Weights of a small image classifier.
Model: 7.46M parameters, 24-pixel images, arch preact_resnet, norm batchnorm, activation elu, depths [5, 5, 5].
Rows from block 8, named by matrix and row number. Rows with one number belong to one channel. Each number is 500 + 25 x the weight over its row's rms, rounded and kept within 0 to 999. All counts start at 0. Numbers have three digits each.
# convs0: first 3x3 conv (model.blocks.8.convs.0.weight, 128x128x3x3), inputs 96-111, a 3x3 kernel for each
# convs1: second 3x3 conv (model.blocks.8.convs.1.weight, 128x128x3x3, transposed), outputs 96-111, a 3x3 kernel for each
convs0.36:493487501503502509505517526488523552474489531472481521485465486485494504501479492535530466480508480493485496506563520506513507518537561514475479493465497489500499525501478500467496501510531493514525492489492478490487491512467493532510473494506476464461523513490503526508514519498496495503525487484492494497460503515493525531501493476500536511452457505537554509516517492462498465501534475440500491477454461520506492494509498480490532
convs1.36:515508531502501525486525513512552473500485482465497542528571556515536513473527487474476499557514479555520531476479468481452453518516496490527569502516514489492508483476522479479497480461499540504522526523513496514558559473452551542492494492496517534500474463481496462472490495519526512502480500498452487561472499524501498509510531489533535504499542511496483469474485475462480486488478493535525506510528518518510507474525508483524504
convs0.37:516509480534488439512479460491489506499506527513504500516534479466548492485517497477482508521520534461558557503449504542486460510519480533498497497487472476487455520521506533510503541460438537480508514478503523504494461549485448475459498460458501524501514508537528500529506507498504483520484487520527498509483502476507496522508507484488469454543504466479487490464516526507521565466485449507511441494536517498527522521502510538482468
convs1.37:438449450468488439486534508528470455556479450543536491490484526520489538474544534485496501522474487539481489520527507467491513480484525506511512523476549514509552504479487522486501525489506472520486457503482494504494501493504497471500503475492496483559459448521474452511518532540525546477528513479488490511516500495515493491492560485469488525449468517482495472515514463484502506499522560522510537496534522502508508507488547519502543
convs0.38:496511489493503489501485481519476489479486445457477460488539542501490548491490509467507491527459485607524480500549499521514491519504494500496499548490476524544507525475475511499489461495501518516471487548474515500508552459493527506530514522508512544505511518488565558528485483541477502556496571527478547513462542512461486510475533492467473522476495480511487509515503492483456519504483566481412554499448553495506521482488523504508514
convs1.38:481481489489524496525513515514522509458440476514504526505476513521483481523495481523551494494479470505457447517519480500501483498487497505528510498523507440461483490533506473508507480515534501497536484493541505538509504487506486498517480490471510508492512521531511513499476481511451525553450517509475465503505526550538588581476475478491464473486446506469497509462525500474515545522519491501496515491523547480532497472533533456521512
convs0.39:506512492493524543486499528525501481519523518488483477475506539507479515519455493463503462474474497464471513509515500483514495457508502483501482545477504506460491481477479500489481502516512475496512472499520523520505545502520529477569527538562497506474482493466501513496519499507493484490461495508513528522521523521487526498523483503496496506467494503490520477505486468487511516496493525486499518470482499520516531496520560496529535
convs1.39:499510502439491513458496501487488482525479496508460496460514583498522544487498497476493449476544494447535497506486492471470474474457483513497504469473515478489500493490480505477507504474476516484466504491504480502547497533497487509514469479517474497472495468487521500524517502507499517508470498505505483480526463460504452489526496480502486497522542511500530516484502505498478531465529544478481476490433438504518490490504502477476473
convs0.40:499514507507513487496496485496508555495514524537521532505500515530482495515491493487516547494512472494516497520519489525525506522490530473484510495483467481540491487485486490435485511487498508481470508499534512503558485519504464526507485529513495493480493473474496498522490461491491506507512528495513483505536477519526498475468502560512499526517512509506488498509491452529555485510499504506535530459532512479470472497509492495545510
convs1.40:521525533503488500530466477482489491550516531528551544521498506520473464498482489499506515525508510537470514500525507515479500496494538493481549509542532503518482502472495492466479518479486553556524546528511551493508469483473482494464523502469483491512500476483492480518507535553491492532457457466528517532507546502480504491510484473498458449507499445490482510493479499508518516496528514480481476508496442476507503516469437519441454
convs0.41:501486560512503495507482479524538469520501503487462501501495450526526488497525473485523476441485484509532485542542510526567531523557560512473486508488496519504554515599584478524551571501519500487527503492518513490451498506466517486469525471480515498493530482526497501514514478508523507504484500477492504517534487489510497468500500494516496486496502517511500451491511469472429504517519511492512489490515493487504513482489500497492472
convs1.41:494536536532538504482485473527491477499480470503514496498524463514475461484505449477498483533535522494484479474491513497496496495526543440504505443516503492525515493479482491517463515522498468467540498491558509503525503502515478448496497474529457477483459487482490470479474497502454495476476509487485522529479497480489483462500498467477477454478479480481475483427438481455434480481523492509506497492483477530505508561511458545516456
convs0.42:512504533484465522485482505505487542484475500483491478504512516498490515537521534551642536491600580502506516530580511448523514457479485517496487514490476517475475485481518437480506455452480513489480508483490543532523502507494455499486492474482508519500491536480520490479479494506518490469555529497504470524484476509510493508524512451521490497519468444497460450509471481534473498497544525522530525506507484495511496489492451506507493
convs1.42:482490478489450429491490450473503511477518490462489479484444459487484512486479528517505480489538474447504476522523511530493516517514494477496485499518499473484476509512507519494481508472465482483521515494540491501548501469474479473497492484495533504479514482479535518473526537484526523502505505501453573537483538544494511492516492500463484480488478477481489510490507513516473504478493534495480515491486501519496482516531502523554553
convs0.43:495487491514495489521506497502525519489514491483497487520531536554549536517520530521491495514497485502524525530498519534511545564547558471495475468513500486516512484491504497491532528513542498524531494534553504485525523492487506512493463486494488504467487497465491479462507529490510523489485463440494547577494522540505504510485497501506502498508471478481495471463460519478468508485527502477511509459456469507527519504511522509482493
convs1.43:511531531497505539476460494505501503507515507525523507486506529473481514461479497508512469493502493472508524509514514488469483520503500515490530519462512526486498515539502520514496535526506535539526517540521528559530500517508520525503492512508520484484524475476521484494547544546493515521457475484504490490497476480468471471498459454512478466514531509527521538501492505511491499484486492486489486493499498528534500523534491556541508
convs0.44:516517525486474492486486508483498481483473497486511519473460470473476483489487487491474458452456438492478477504516516499509498495521528484497511483488480509496487513498506506517501509538503495493492475472493464489523444472475465471455517545533498501527498518524508506496484465502482476514504474530507502551498508484515497499535534504561558534533500571528530484552530491482477424477427453428425455491489496524518545504509558505512500
convs1.44:484484482502522501477475519472501535517528488519504456537508491482510467458452434480474466504493483545476463486525515516517536502504530516471464513506485516478480517511529499481493502488484508471501518492499527499482459490521496527529501515508486470495502511530508508521539549541518538568512530610500498498482481487479502487503494481476477468485468472532500536511494515467511516518536509514488481471472480522517477536553487553560499
convs0.45:532501511488475479488495502486478477493490487521504520503508493506542513501521491512519529495494506528511509522474515479466510524512539493507480494479474515502493480470477485481485565503497496502477491492499505487520504493508481488497469521518533526479515505477515500495483480483493473487499487500471453460484518481525515520546511529483405475466403467468515524525580540508491484519494507524490496514504478454520509483537506476522540
convs1.45:516511484509482510500509535492493472525475489481524519494506528481521554508503545488506526511475483477520535475490504494470482512484462512527532517527550474473501481511470485505516482497538487497509501493523508512509540537550522505521509512497488517525458523537507534527523500469519452435517485468522516504520485470505482464521529499529526520548542500516544560529541546537549540504482480520516510511512527494489492504494519512502513
convs0.46:518492498544524493536560526501466499512506523520512536490460458525502500506516509536489510502460460499468462482480509480491508457481499496513512475501522472462513514472491509475485519522505489522490475519493485529516518486520521453485470444482522545492509551504521514511500509508496525531470505544537497500546510499518460488521515548518501557480463502527530512502514509530553541521510504534515510495521479482502472498520472481508487
convs1.46:559567544539543546525541531522502484508506520487502535501474497497517510493517526470473514511493501493487510518521490528490467481505491519549498535539502511516504481519511474520498538502480497501450474496471449463468488466498492496544524479531514497485525504494510515522468497529515503502516493503479477493489517516472490501457466469447479488460465504522547493519539497510526496500495483512540511499538529516548534490528527509482515
convs0.47:496487492493491520480488516464488529492513533521479516488467504498461486485488505524508484496451462484499481476532503454478465522519464507478493495504497481487475465492484522502468498476497486472515478509511518506484563539507514478486482469508522489482511492472500529508510524558469451482469488504511518483543477461511465492515541533503539500505483452509464509499456498535448497519491530535466520537475511517488465513496482511475457
convs1.47:477487489533507495510506493514534500532537490503514502510533564499539524476483487476479487517488501500502514520490506511473512504489472510519515478478515498478487490488491482505501491457487523516501520479477511492498524505454500486462499483498533498505496475516490472519486454506505499473471484504561476488513502484469494502524476494542495464581524495551498471513518499482484498527541564493509519507484489514519482504511490498479507
convs0.48:473501515497497519514486515500481495488493458484526481511510526510480495532517497525600592479465559488473505517557498470511575487453516480487496476486462528514517488499474473506471470487509486446464526512446539549497514479497543478478509495504475476491522462505530491520497460468516504479475482463496488492496533463524483477486496515464476508483513531482514534489489527496511522488486512534487508505477503512495451528513487476507506
convs1.48:490484530469518496499509514461490474499480499507507483480494501517493510478502499473470507496529485462514477516552534525571547505536521474467496478479513474494494486491501512469538503452531475473529506491514473489506484472479453462494500491503502528488517486466481464468501492470475487470447456495524537518522529563493541532518528493503495486487542515508529499503514513519499518516497507522487525534516494505528541516538513519548532
convs0.49:516524502502486478481488486474482499508518504556530495509519522478480520519486471475485492468480473496502544484509549499496536505491492503536495505531487493503503504504509541495514500495500501494487531527488478488506568505499498519544523552513499523481474512523491472511506518536523533517472500509516537547481514500508508512459499532493481513525495495519495470508493494491484470475483520479483491503492464489508526507483499531486464
convs1.49:497494542501542537485501490494491538468527512483470501490475501486485509487449486516497522561515489483491468499501521475532516485521505517493474494476481477468479508553543506509484491477474532503486479532502469546525475438511525498542493502517482475495493461493502510518450509500523506504461481508505498510497510513496539535535502487538479493485516486489487529459468477487503507497478502462501498454485483514577544499537481473493448
convs0.50:496509504494483503515484512506548484505529504489528516485498495471474473507506491480498500541508439493537504494497454482502438463474500495496488520516489494518531563512469542533491523501494505475505516502507525547523524517489482490466507494504483528494492506507465477503518498477535508490522513520478505500476487522513483477509478466536498474508514512520483465533526511524545533491490526524472490539508486494557500512503547514491506
convs1.50:501485472522494511525501511525530522507543522487538518510501502524465507495511490517566503483525561509488539468473488497551535486540515501526501486505517488515498468455484517459490506495482496480504495483509468489481518505494525538491517547508489488496516522490547573511514513507512500511505491527525510496495489487498481485481486512504460535465464506537547556522538527527542514468473493474474483506514479506510503526528490534521531
convs0.51:503500512482506516468482543493495495489508514505516525518472491524498498523536515505479494522514486469487469495473515519506484500517520507489472514483475513510491497544542515557530504514514472477512504485499538532524506510492480501477484521526529519493503504506479500513481515516497525513503511476517534534506506535492499548505503502453487475483487466516504530552500516539516510535541513522543485494503479499539513449503551463481533
convs1.51:504498484504538503470496525502495513456473494458505529538506498535537510496488527511492532528481482497508532482450459542491486549528513477479514492498492499499469501471476488498462527577470483455479491466478471479469491502495501507519485522530494469499476522543473536547484475479508484483518515533539550513487477495485501500538543521522519534525491512505500533500514547494501528505476480493506510489506494525483464545521462598566498
convs0.52:501480484488466468497458494503524522476504520423471505533511528489516508490532537482492488497495499495530501475492464514514468509494438491505497489502502508535524503475489498496481478440461505535474486498475496507498515492526542482508557521510498504495499479464505480479528537520488497459482480463500493531506497522496519514473492504470495502456513507490509479534531490530536503515497483479492485479531522450461538446481534468531528
convs1.52:483445510467439501504461504485516515503504484511488476461490504503509506514519494456521514471491498464527517484474477447469496457461496526485483526495474504469464524491484503489524482471528534497463537466428548472471539506488505514469474494477515485504481479514476487508505482477498508513491506505470504487479490449476449464536474481526502474497488496531510515524497467514484513531589541527545520518496511502472454461451447505466463
convs0.53:503501513544529529521496499500487477513511463498511478484487497476515507487487548508494453497528472457517570533519491527517506515509499516518500510559498496523532476498526440443522489488526491495523510498524494498499479506551512526486561507493545497466499493485499514517445460486447472533483446469505519528505510490518557512510518487488510499557525516489507492508488499542508506483493524484557512495508475508508512522488507496485498
convs1.53:534513494509497522472509534513509486524496540498475518505464480439462464489478497468514499460538552490492547485500512528496458522490478512490476468462469452470458497491494477490512454461495519520487516523502515509520502525490476499490454464485493500479495508463520520519552534517530551514503554523502516479508506487503520507479487499464463509490486486500505492525518513505479487521504476518520477487546513498507535461487501492480448
convs0.54:461524505479511486494484501529491510502470532494499541475482526466506524470478512480506502480518498523525489492524480513502473499517484490543543499548511445533448490462512485452532513520528514509495474502506482508512492458514476468501466475525515499547474527534473532507509479464513446438534476443503518479486542473530503490526512491491498509490466495518521459503453454526479496486508553506476523443464446545516443530480471502479490
convs1.54:537519473536538468508545510511473529519506473533592480521510513537482482510495494496514498514510483526466478508530508486501499494476493517519473529543512559500500508474509474476486510483525473475547485470506486473509503475485474481531485503519519506495587502487589557497530492488507486535482483514521523490534505504507510464497469493495491488484494518519507473519504499532551523494486473502471463500466479543500520528529507510503488
convs0.55:503530498489540483498534504524503488520496497511523519483468474508482520515471498496509536474552539469444486493471537499479499516492497463540486447470499498439502510479478488475513505448501490502499479481488471508513500410542515435472517474461499530488503516531481505500461501522492498518490496483520523491512507471483487458567524539521505525533557520499486503533525504516512528454517493458515507476452536482483518493473496466474511
convs1.55:539520505517530521509487506507513523475488542487497533506496474484487496481511505503515501455469512485514518495484484533482510503465434520477503489473487455489485534547496495532474505505517516512508515500492508503469493503504493472481483448496540515497525498473504474504552525501549546503515542537500529568535529551568535528465469544495454467487479460529526502520476513527509501497538502508511549511494527512489502513538502497505505
convs0.56:510523509499477495518504513470460476493524441505510456471468499496510459520499480487489497489460502474502518529495512474464516504496504478472518500499495491483498505484478489464491508477491506516480498489502472486500505495497480510515508527484536543523544518538508510520514481483489470497485509518486526514544510451554494478504534525522549536513522493491539528481479488543513511540491446487474441493488486518502500516469525485497535
convs1.56:480478507486496493482479459509527512564537491503475461482525532505508512524517473504489514514490552517502492466464491480479509511519522480464462510474478505525490518518519506524483499496491513520530501501519516491518529483473487450479485454489522490482532486492524489532484467491509486479519529465515479449488428497453474521484513501529495507487471482527531477547503498516496464514503525497520527518512504510492506542523501514484471
convs0.57:529508499518512518510512518509488499532521484556567489531485494542502494546501488483438487485466488465503520464506523496482484517481488528513520526480499505505493528519474551547495555533514523510496562515518550514502500488494451460531476490553474543518487503516503475502478494488465487447523536493497500513490517544474509528522534517462522515485512507464450462439453434420480451530502471498499446462473503496527522482523502512536524
convs1.57:507513498504512490508515504532546531515531547489498539536492489519504464484487440515476513532450482495479498490498488513553517530549536532556511509543516509536553505485490515497477515530503541530497525516508554544513507503486509550457524527506532504507520506497542510426531509472528503477511481509543463450569474441541507484456500518457520558438506558503467502475447480468440458522495505504471460455454499491494492511481492527495491
convs0.58:510487514466447501468437477516533520500551524472547558484497485525516479503532507467481511444499515497501542505497530458449478491511486484474477496470472508459472549508504518495505467482524518517497503505477490493491513461499487485522477499502488532497508521507514493530491449514487479512497481454504494500538474491575502459464462484441451503509502540501469482516502477503522512480451514514449517507483487475480476513502493539528525
convs1.58:518466456502492503492519554507469493521516487510519505493506480526561534509582521484469493490462467491494488468528521487469507499464465512510492513486522505501512489490496490500489511504490539494518545480473527480452501491493556502489514509525513496473540518514515494517478468475470484467503484485480476538490471519511496504501482478538496487521539501506507498500491491471465493483471489456490508451502556540523477511481471463468468
convs0.59:491501502500510524480502483513517498471476482538477510511507514512486461503477472539505487509472478494541492495489483500487503493524474502518494497513456474474505479500515503522487486545543518507510519507481514510498508494516521530522478496497498529481513517473514493502496502532497475462526509467496512469532527506513519545527508500500473497491493509506487539511540517503532512478462500498469506511527507521528519470518523477502505
convs1.59:490518505505500527481501506466488465499515524508481501499481492524487497481504497502453473488496529473520522507514492482532515508470461475473485502491506485508501512491510538511509539555502482489489470521493474484496537488457517515491525475524506557543522524528506514450494452486496483513541535515536515457518484496488475501486484466527527512486458510526507508482443503490464503533482508527489478498518496490491502566537498518520505
convs0.60:540535506531569531490559520516504511491485491525492483506510499478507484485500504510480498472440471542509466549495478525510464468508480472470505526497469529505472501489489539528494506543478519510494504521513466489470487524493486523505455506502510492495501493485523515452515514481478533529470504541508542523485536540523499522517511475530495503512479491531547527504518548478483554537516499496507490455464500513493484518495460500494494
convs1.60:493500483512513499496546522484481475493438459531482487510512535526493509497522490505480445514519476521496469533504484529524486519564583511505539499448528486460503500501527510526515499501477507498494507534519479483514489473480468488523487472529498501492506473458511471453493493496525519538529488504490504535482507517488486529533539519531539471502477540492512510490510503502523539529494519514504490512525487473467486454479531446492541
convs0.61:487504516482483487489499501477468522486477542494499534492520510491495506501515505477476485471470507456456476492459477490499480490510518520502480529518461501493482544499500528484506520535526499491515537498480518501489480474485518506498526503488478441450519487434539533481493508545486526519507535508490513503468513497526471475515464487529526503548557502500494458479519511470516498450481505495488537508540521554541514540528515546508523
convs1.61:515498499488510496460512513501493475532539461538509488520522482458519491486551526519536498462454474536513466510494480502490484503500504493481479481502480524495471479498485508479434529519491546553551532538523501497517460448484481463488518489500485472455515488433532475445485475499457494530483475506559477477516468505519506519510547551506507509488505487483475524503522537529477508470463483478469511464491512477498478520491480537519499
convs0.62:459498524487510519483511500517515518502534514519480457501513544508482487464489505461485524461471563455495484475465501523493482508506455507501477502484485487497519493506472464530530468527475502512514490480484531489493501531522506546562491493481474514488486481482502497514543514487519539479455515493473533519478558484493546525454525482497506534501524502481494509495542478526538473459460512509485557525505550460473491488519510487482495
convs1.62:493542525513550511510501460501530527476456518474503516480470509496482503517490468506503491460511482501474442550486489524482464506506483512554514509481495498483488502494505496474504482508502510522497492542505526521484480471509419459553478486497495470516515481517482470503488539512500557499501518482477470497482467489485483511514459490496446470494486496488473520475450450501484495493510522490506485502500486477474481470497517494522482
convs0.63:533515529501501527449485512529521508524531515488483495509500474491488465506487492470471527467497505526491473552563531471487492465467452471494493514511493494489493520484487505499498530567563500459475504477501501496487491456482486464484481497472524515487521518512535524514514518545488498551534551546479518540520516542550546505539535538500489503488488498453448448458423446481474459483478510502509522503494556486503525481505520516493492
convs1.63:526537524503489493506520515510511506528519492483495523506496528518526525511520532488488470500490480492495479515498498529525502543522499468489506478508545487511528567515475541493441528494468502504504494478491490501497519539534482545521511531493471477527472480488468484525565525495520539511535507486523507471493505459524513487496486460500460448486466475439444456436388407447434443545507530536524510523525542515516512494490491505509514
convs0.64:490535547476493498505488455499500493493467534476455518483462470484513476477527545473466477485459464517542482509511484516484474499492484505503501451490509495488495477518510499510540501478448489477550471495541494539486572496518523454478483446472505474496494468517456495540535508465529482446507465481507484474502479454490500474505497492472447423497521491461501503478504520500493522509473481509493477516484499478473491495477494521511529
convs1.64:470519523450503493482498510543500551511506502510499515474463472506482480502460505502470460494471463519482490525504498552501488488510533500521493533499460519521473535500495491477521494483526472511532480504532464499502480518537488492536474495518518508467488532503508495484505522542510511495489538499513496544501489532478470504477448484506445535493491513525478535514465499487463472508512514512490507485501521529497510476489522478494535
convs0.65:504499522503495501533501501502514539487506505518479508454521511472499471500491493524506458485489465497505477545508519530534491486494508522487492549518507533552544486510493467510497494508470493478482517475495527501514508475464483496531484510510529483479528493506478510524517446481519491476493517528500515514506518498491524490512516524496504522515517534542495480540550531484553542515521507541492524480495535507521513530545473552551489
convs1.65:492469505495467498524494486506511544507475493557501503497488483516513482529494494497522498486476506484480513487495487491476486507512484486522521491523498454515514519467485500469491471450488512509505539514505533486489531511505500495504484482470516471530528509540514505508515518545523538532543511486493487522521482489539478476464475488484489497505485503516509470493513490534534535494499483449462460450474483505493494508496497518509485
convs0.66:519508490502518495522490499500484513452490525493540512475506493503485475515470503474485492490521564481533541501520491477503502478492466526518491553497462494505497505493512519537513492476468476482451520526495503533510516522514552542545509533515504472498507468520484466491481465511425477528464505525503527522466520489519533494523514499516503489556542484495497498450485500503491513469520517464495483520499513493519470504541501534533503
convs1.66:445525485498511523486488484487473473481508505508511518489504502492531548525531479524512484485480526475530522532509519504529531488508535517462507519489554484514529472459508533470503562458473495501507463507513500483536507549492501541491523511475470498533461494499508524508518489471521489481522474502490538506514500480507473476491480462468510508507531468518479481523489484515488536500476485488522497477508483514530520517511529519504500
convs0.67:499476473492461473514512507514506525520513511518485496516515493480514502511488525517527555504538462483549555468518593496479473505500497502498431453535476449468529507491503511509473502508513489509508458478518466491486473532556496443534510503489538526512483513481474496519529504499500465476491466483503481530515497494508497518482492497519505510456501533530510501483500511530517536472511485468500467505478482504479505511493519502483500
convs1.67:501469478515543489502514507522499475491485502480506490476503490518498514510518530452442490507516517512486503490487514516521504494515508474541491480514497491523463514542562497507568488495495500498518478467492470483459513493505462493496471462494470477468502508505469489509527497471557518527534568522496541536512484547493510508498476487490477462476485500485506530522506501518523503501511499505483528492492536540511475505537501506502518
convs0.68:497506515492495495505522464529503466508498492489520507541493544511486476477534480485519570493446521515432491494538532481488525548486505490466507493466463519494485483529540524519500522489491473453482496488485547505472490452473481510450441473460491469505534500476540499469535508494501498478526487472505472509483487491489451484472498473446538524490486507500613553471531544490500526451474517464474467481504460507524479490511517496457499
convs1.68:467473485451463497484485508529523527510549547484496522494484496500455497508454485500420484509476494502534546518525489492508517495515486478531476533499491515522505486494492494504520466505547504491518501518490486508491516509514494503501467506505508493500502502530511477532535504468534525506542519501518480460456482475460466490509472473505528506476551539516515498515519508490479491524504527555520526531514539467460455476460480457481514
convs0.69:495514506496499489473466495487509511536519499530490486471526502495492486542524537502506454518562522487510488505509476520497434533474506532546520536485501521479470470495490522496459448445446484502520487519510512550524502503497472487498504541489476489482480482536522535544530477459494473500470471488517531455524489443516469486507516531501501555497521544524498501501489535474483571465542508464475488483502501465486512466498507500495495
convs1.69:508497478500491502508488472497474497469496502506487519492506528459452518459474483475550495505508490516524501537539531485508481477488462553504458523535460510563516467501503491479495524494507537536545508499519479463507473444496459472526487510539493545532502498528498484484506495470520535501481467512479499502493497508495469525566545493538489505550518517510486494495515500497485509501458500469461520471468510476513490546520513533498465
convs0.70:521532511508478473498496500483489527529511509516526519510502533479485529495488473526542490528511516498511486515513511471480509502507509524472539501448521478470465484493489462448485525511507483520538475504493481495482542477468574511495504509509510512535504490518486511502448454531495487500527473475502493526538533502539508521510534486498522467501572499524529520514501484494527492436475455514502464529518465499486488513495514491484479
convs1.70:508492513520497478529530485492486502478496490486504543522524488534516474484473498486495479504524512495537519500486495527520494527505518477529532476536521464505515489476480503516518463530516500473505543518491524497484488519520474486492441505513496489514543465520477460488583555544530495494516488497516493501516463471481486508493493516440470499481443510524501498511506532513509542497499468545536460531533493511503475501515492460502494
convs0.71:515521527516514528496514527483515515489490510483467474493493512472499530486484506538493477509502458473482578496514477472499492515513506524532496508502510505493522476502503483513495499503476518506495543524493542519478533518510524514529469521545502487517503483508535463475494539461487502480495477426498558539477518524448524524545498518528503481485462446553549490535518502498493512529541479509497465494469461500448498512496517494509513
convs1.71:491516464500523480490479466494478505459507510507556501480466491513449456470493505467480463487482459521481472462491529474501509500523507509517504477484491520465485492477454467490477452452506503466468476505512484495465480537537484498510482470473478489537525487485524504467542570549536546531519540545487515493498514488513523526467507529470487530522456470524500488479473490504476530469510491495501506485508488497513499480494498476479491
convs0.72:516496514490479508461477512530532480492467476485476499496500506473486499499488489494492525508523533532514491478493531486482529477490520503491464483473461493478525497494515541489530493490523509496492492492501474504513494488529490449504468453489470499507495536535505521517541504476527484471523499487505511504498487469532507475523521524516547506510506473492490483473510500505517477487488531459494538467478491469499526458515464505519424
convs1.72:482477492445495484463504473524500477505478481471448458480497503504503490485510474496487534504514495549557492469487477483449492503472509547545471517518488508495476514464523490455522458471497525532554510546527491510510462452490499509509509483501515439455497452496502469493467489474491487497479486504469475484468480470485470504515523511484521521491471546519502541538529559540517519488527491489520521467493541489493528476514539479518491
convs0.73:521523523515512522504520511527508492528534511533523529468511546485473487504493503512496511516525543554512479561510500491475494483484535498515501473503489488510507493516545518503510503535495498491470462493484489509509542487472470488495430469501539530512481489488479469506480480506497467467504450464533563513503536509485465502514502458497508532454498558500496474560562520497497486518545509513516535543449469494534528497507507524491503
convs1.73:522483487499505515495500513499466488518517541539518539536494509509486496491477471456484488463509517473508550464472483458468475476463476464488541475465536465454515520494495501487504498522481461422450480449454504466504488537489508513483506483497490484530463494547474519531518494480537516475558535481509530482518514509508502528548528484531530507480505570523522498488520502509524489545491467538521487515508506490501487507509515495511512
convs0.74:551522449494469471487470492451493516454474507494486507490485540489514519469511505495517484538514510511492504470471467465467467500472503503481477498496478488493494589505456576498489527459474475513530453479491505505483457484499480495504531503496506495509513494478519533512473513516497500520494497526545499493584486466560532485521479487503530452510498449477507544487521554520511500496523472496534493522510519497506491525524501524521497
convs1.74:556554544508574551477518477491502505468487469473454459501509514526497521505512494543479473551498485534541518487475442533509509532540485505504483502506447505473434531526523498553499496554560474449501497467505501503491517500502505488501503474512529527483516517519513504522467501517485516503459515508491553554487533559493536574505502513515472505531473486507483510514485489496519493484557499464548512503482486492475458497523461498503484
convs0.75:498505481486527516494528516509519511510518486538515474503510521502485496489485476529511520512541541505518502496534477473509439475471445516471478457442480473461486519467448489510480464498469521512500521497485497454496493475490473464516489519529510544515520548488521537504529488445517521439495484442504525522482518520537491535471516494486512475517535458504526502538573510503552508519524506498557496461553519438441482464457488469472499
convs1.75:492446485532457495509478502486520556485510506517500499522492489535466485534502503490523521510541538489508549469493477460532506437518505486494470468486490450478499470490486485494486497504477484487490450457471486477482509511505479532498478519489481546513525555526498551503519504513490495497493470467545512474504524478523517473507509510545503505492513534527502493542516485516532497496529541526509559517524557497513443517501450525510486
convs0.76:496491465492538505481470535509502523491456525496481511498517507520485528528476537524480479542602555474511547512464447511583550461471519535529541534490497483451477477481488459442474485472466522525549487475500479480492486513529513466486502505501509536532496498517525499497507519477472503497476453449512509470514471461507543496518494486493491481491457499535545496515544529522529501494466501501533557511502485533524499451476465476489480
convs1.76:518472502499484461498495492457456498418452522482477493487498476457480457524519490516507486513497412461516500538515468515545491510501497542509470508492460495486497535523522513508477517490477491502474466462466477493490513518532483522500500482511503517531514499526506491519523521471501500504493510489469522492441453491457459485489499521499505483533509501512510487481508514555537511514511507498512533521541511509499506490519515507503516
convs0.77:487518511510513511524509511528485543488509490475482510521534503480525500477515503482486486470519488459542476532494482528526447543559480505536508470524518471480511486473553522488517492494539480529540484490522489491486516509535518475507571492484512510499524533480488495498445499501500497471550512471524508474511481472510495476474485473439479481478530517523488503522456478485466450501529459498514494516493469513495475499509504490466498
convs1.77:508536512496517528469511495498476488474428529491477500495465490507482474493486506511538529451517514475499489488531491507539525516496513496516506485497527493484517523477509517483520486455488525486476505500480483508487539518511498514494500481480461474538492517528534495519497525541527540534486495487460459542457483521509505538481500568484446520540469488514516521505513463508480455530538502482509487513529491480518542471505516458448461
convs0.78:506493535506457500463468493511507494492486502525532491512526486504520463518503472516482486493533457518526499533522559489499517461500509464493533458528498512517544492480489477452525485495496509476486481510538515513489520519527502476508510480453529489523473519511474521522467481476497521510481514514546469501512492525537507474503516502502525502507463519502497497532447425509454453469482470491505495514509528529479463508496479493496526
convs1.78:516507482525502461510524472469484500477510500499562527502464503467483527503515531485521490485509514503471503523509484525463448559533514476491485493474489509501484502493485517482494558508488493519553480544559503485527521540538530527523509438462487474524478483468490519508493476455505489451516488477530552514526533471506504458440486504453472519515506520494516524503483494498511510482488493500503498528519517485504503472467498541510525
convs0.79:511494498516492509538502506529526496497512487498508500498501513507501485501507474513493485510480462459474509516507489490519518505462481484491508477494479476488508524509475476499504498497495492545547494508526510497492519497461489503516506483530505524516491528488475487491483539596547632594529472456510502517485466475539520503521496476531484474499511489492497503494490543494468482487514473504519533516502493497473471527504491484503516
convs1.79:483471503486488522467454516537550523502524497526531500496505534469508517495515515496482457481492449495445446512524539502516534485504499509508521514523509507487495522510496509485497503486441469473484477488501499505530512508479516488488517504517534525510527487484548525485505486483470418471467456496544433457540435502549472498482468450509491430507517464544518513482488483501465490513510474482485485496508487517488475509442473499499504
convs0.80:501510499497472483492433459485486489482481483514496471551496480502481481537505493482459503475548485481504507526513471514532460502446467454493484478481492491482522444452518466510516471446457506479460514497463510509509525488484566488457478476531484479489499504480486487527486537514502495492529501509545513518516516500522498507538504510488495510507505521475450478458455473509487494497508466538507520549484502482519488464517489467504544
convs1.80:471464478517509505489473494510494475508536533485545504528524510503557536452486500513521534529530503475490518502496530518512529477504523469517510472473507489464468507506520504481514528489480558539494500503486443526504510468461496522513453544546485487509498507487508488446475514547516529499536483467551525506504504493474490479469488497479472513442472512497508522457492498531517509467489507449474518469497492508518520514511525482491494
convs0.81:524497494499528484511521510521498506532483498529495494499531491507499543484481511515494527492514498507456519547510478502566463522549544486497491468500541509483532492479487543534465499574518487488519492496532502479514514491488509491465489510470520487479505508476482523485501520512489502517515512526502501485502498460510500446486458548532432504516489474497486476473482474484499488538534516507494514472517541454544511438498540458462519
convs1.81:541474522513488525492479525512518571468466551456464499460463446491461476511486487519573461506572515492511507528534456557578520538618540482503496488504526470508512484549503495559527444510543506495518539503511524523525495515485485538516516538511502527465501515485467515480503536501516516509512488494498556478509490469527465477500441466519480476529493496530527526501494515494492502503512525464471529480469507462473463437454444431428438
convs0.82:508507510544527528508513527530497478498475454500484468473488490497486503550528543538511534525507514539519477450472521475541557468483502527501488505498482483470488484482469535589553530595579488515507483527537495508532474491507467450476530501505490522520519508485486506512482509469503508478521516467496489493484481508485492511525550526526520491509473464530496480529503480527510536464521526448489500476483471422454509446446506485488520
convs1.82:519520488538527519500513521475490494470501522499502517507494486500467490499525510472478466490474465502526540529540504544578548548551504475494485486465504492503501474512517472523553464552564494502479500520515517515513517519505537552518532539543483484517499503479499510497491508509469489516527532518557525447552519470522517504509505526517526528525507531505496494497491504517519479481471477497484504467502511500456464537527500515528517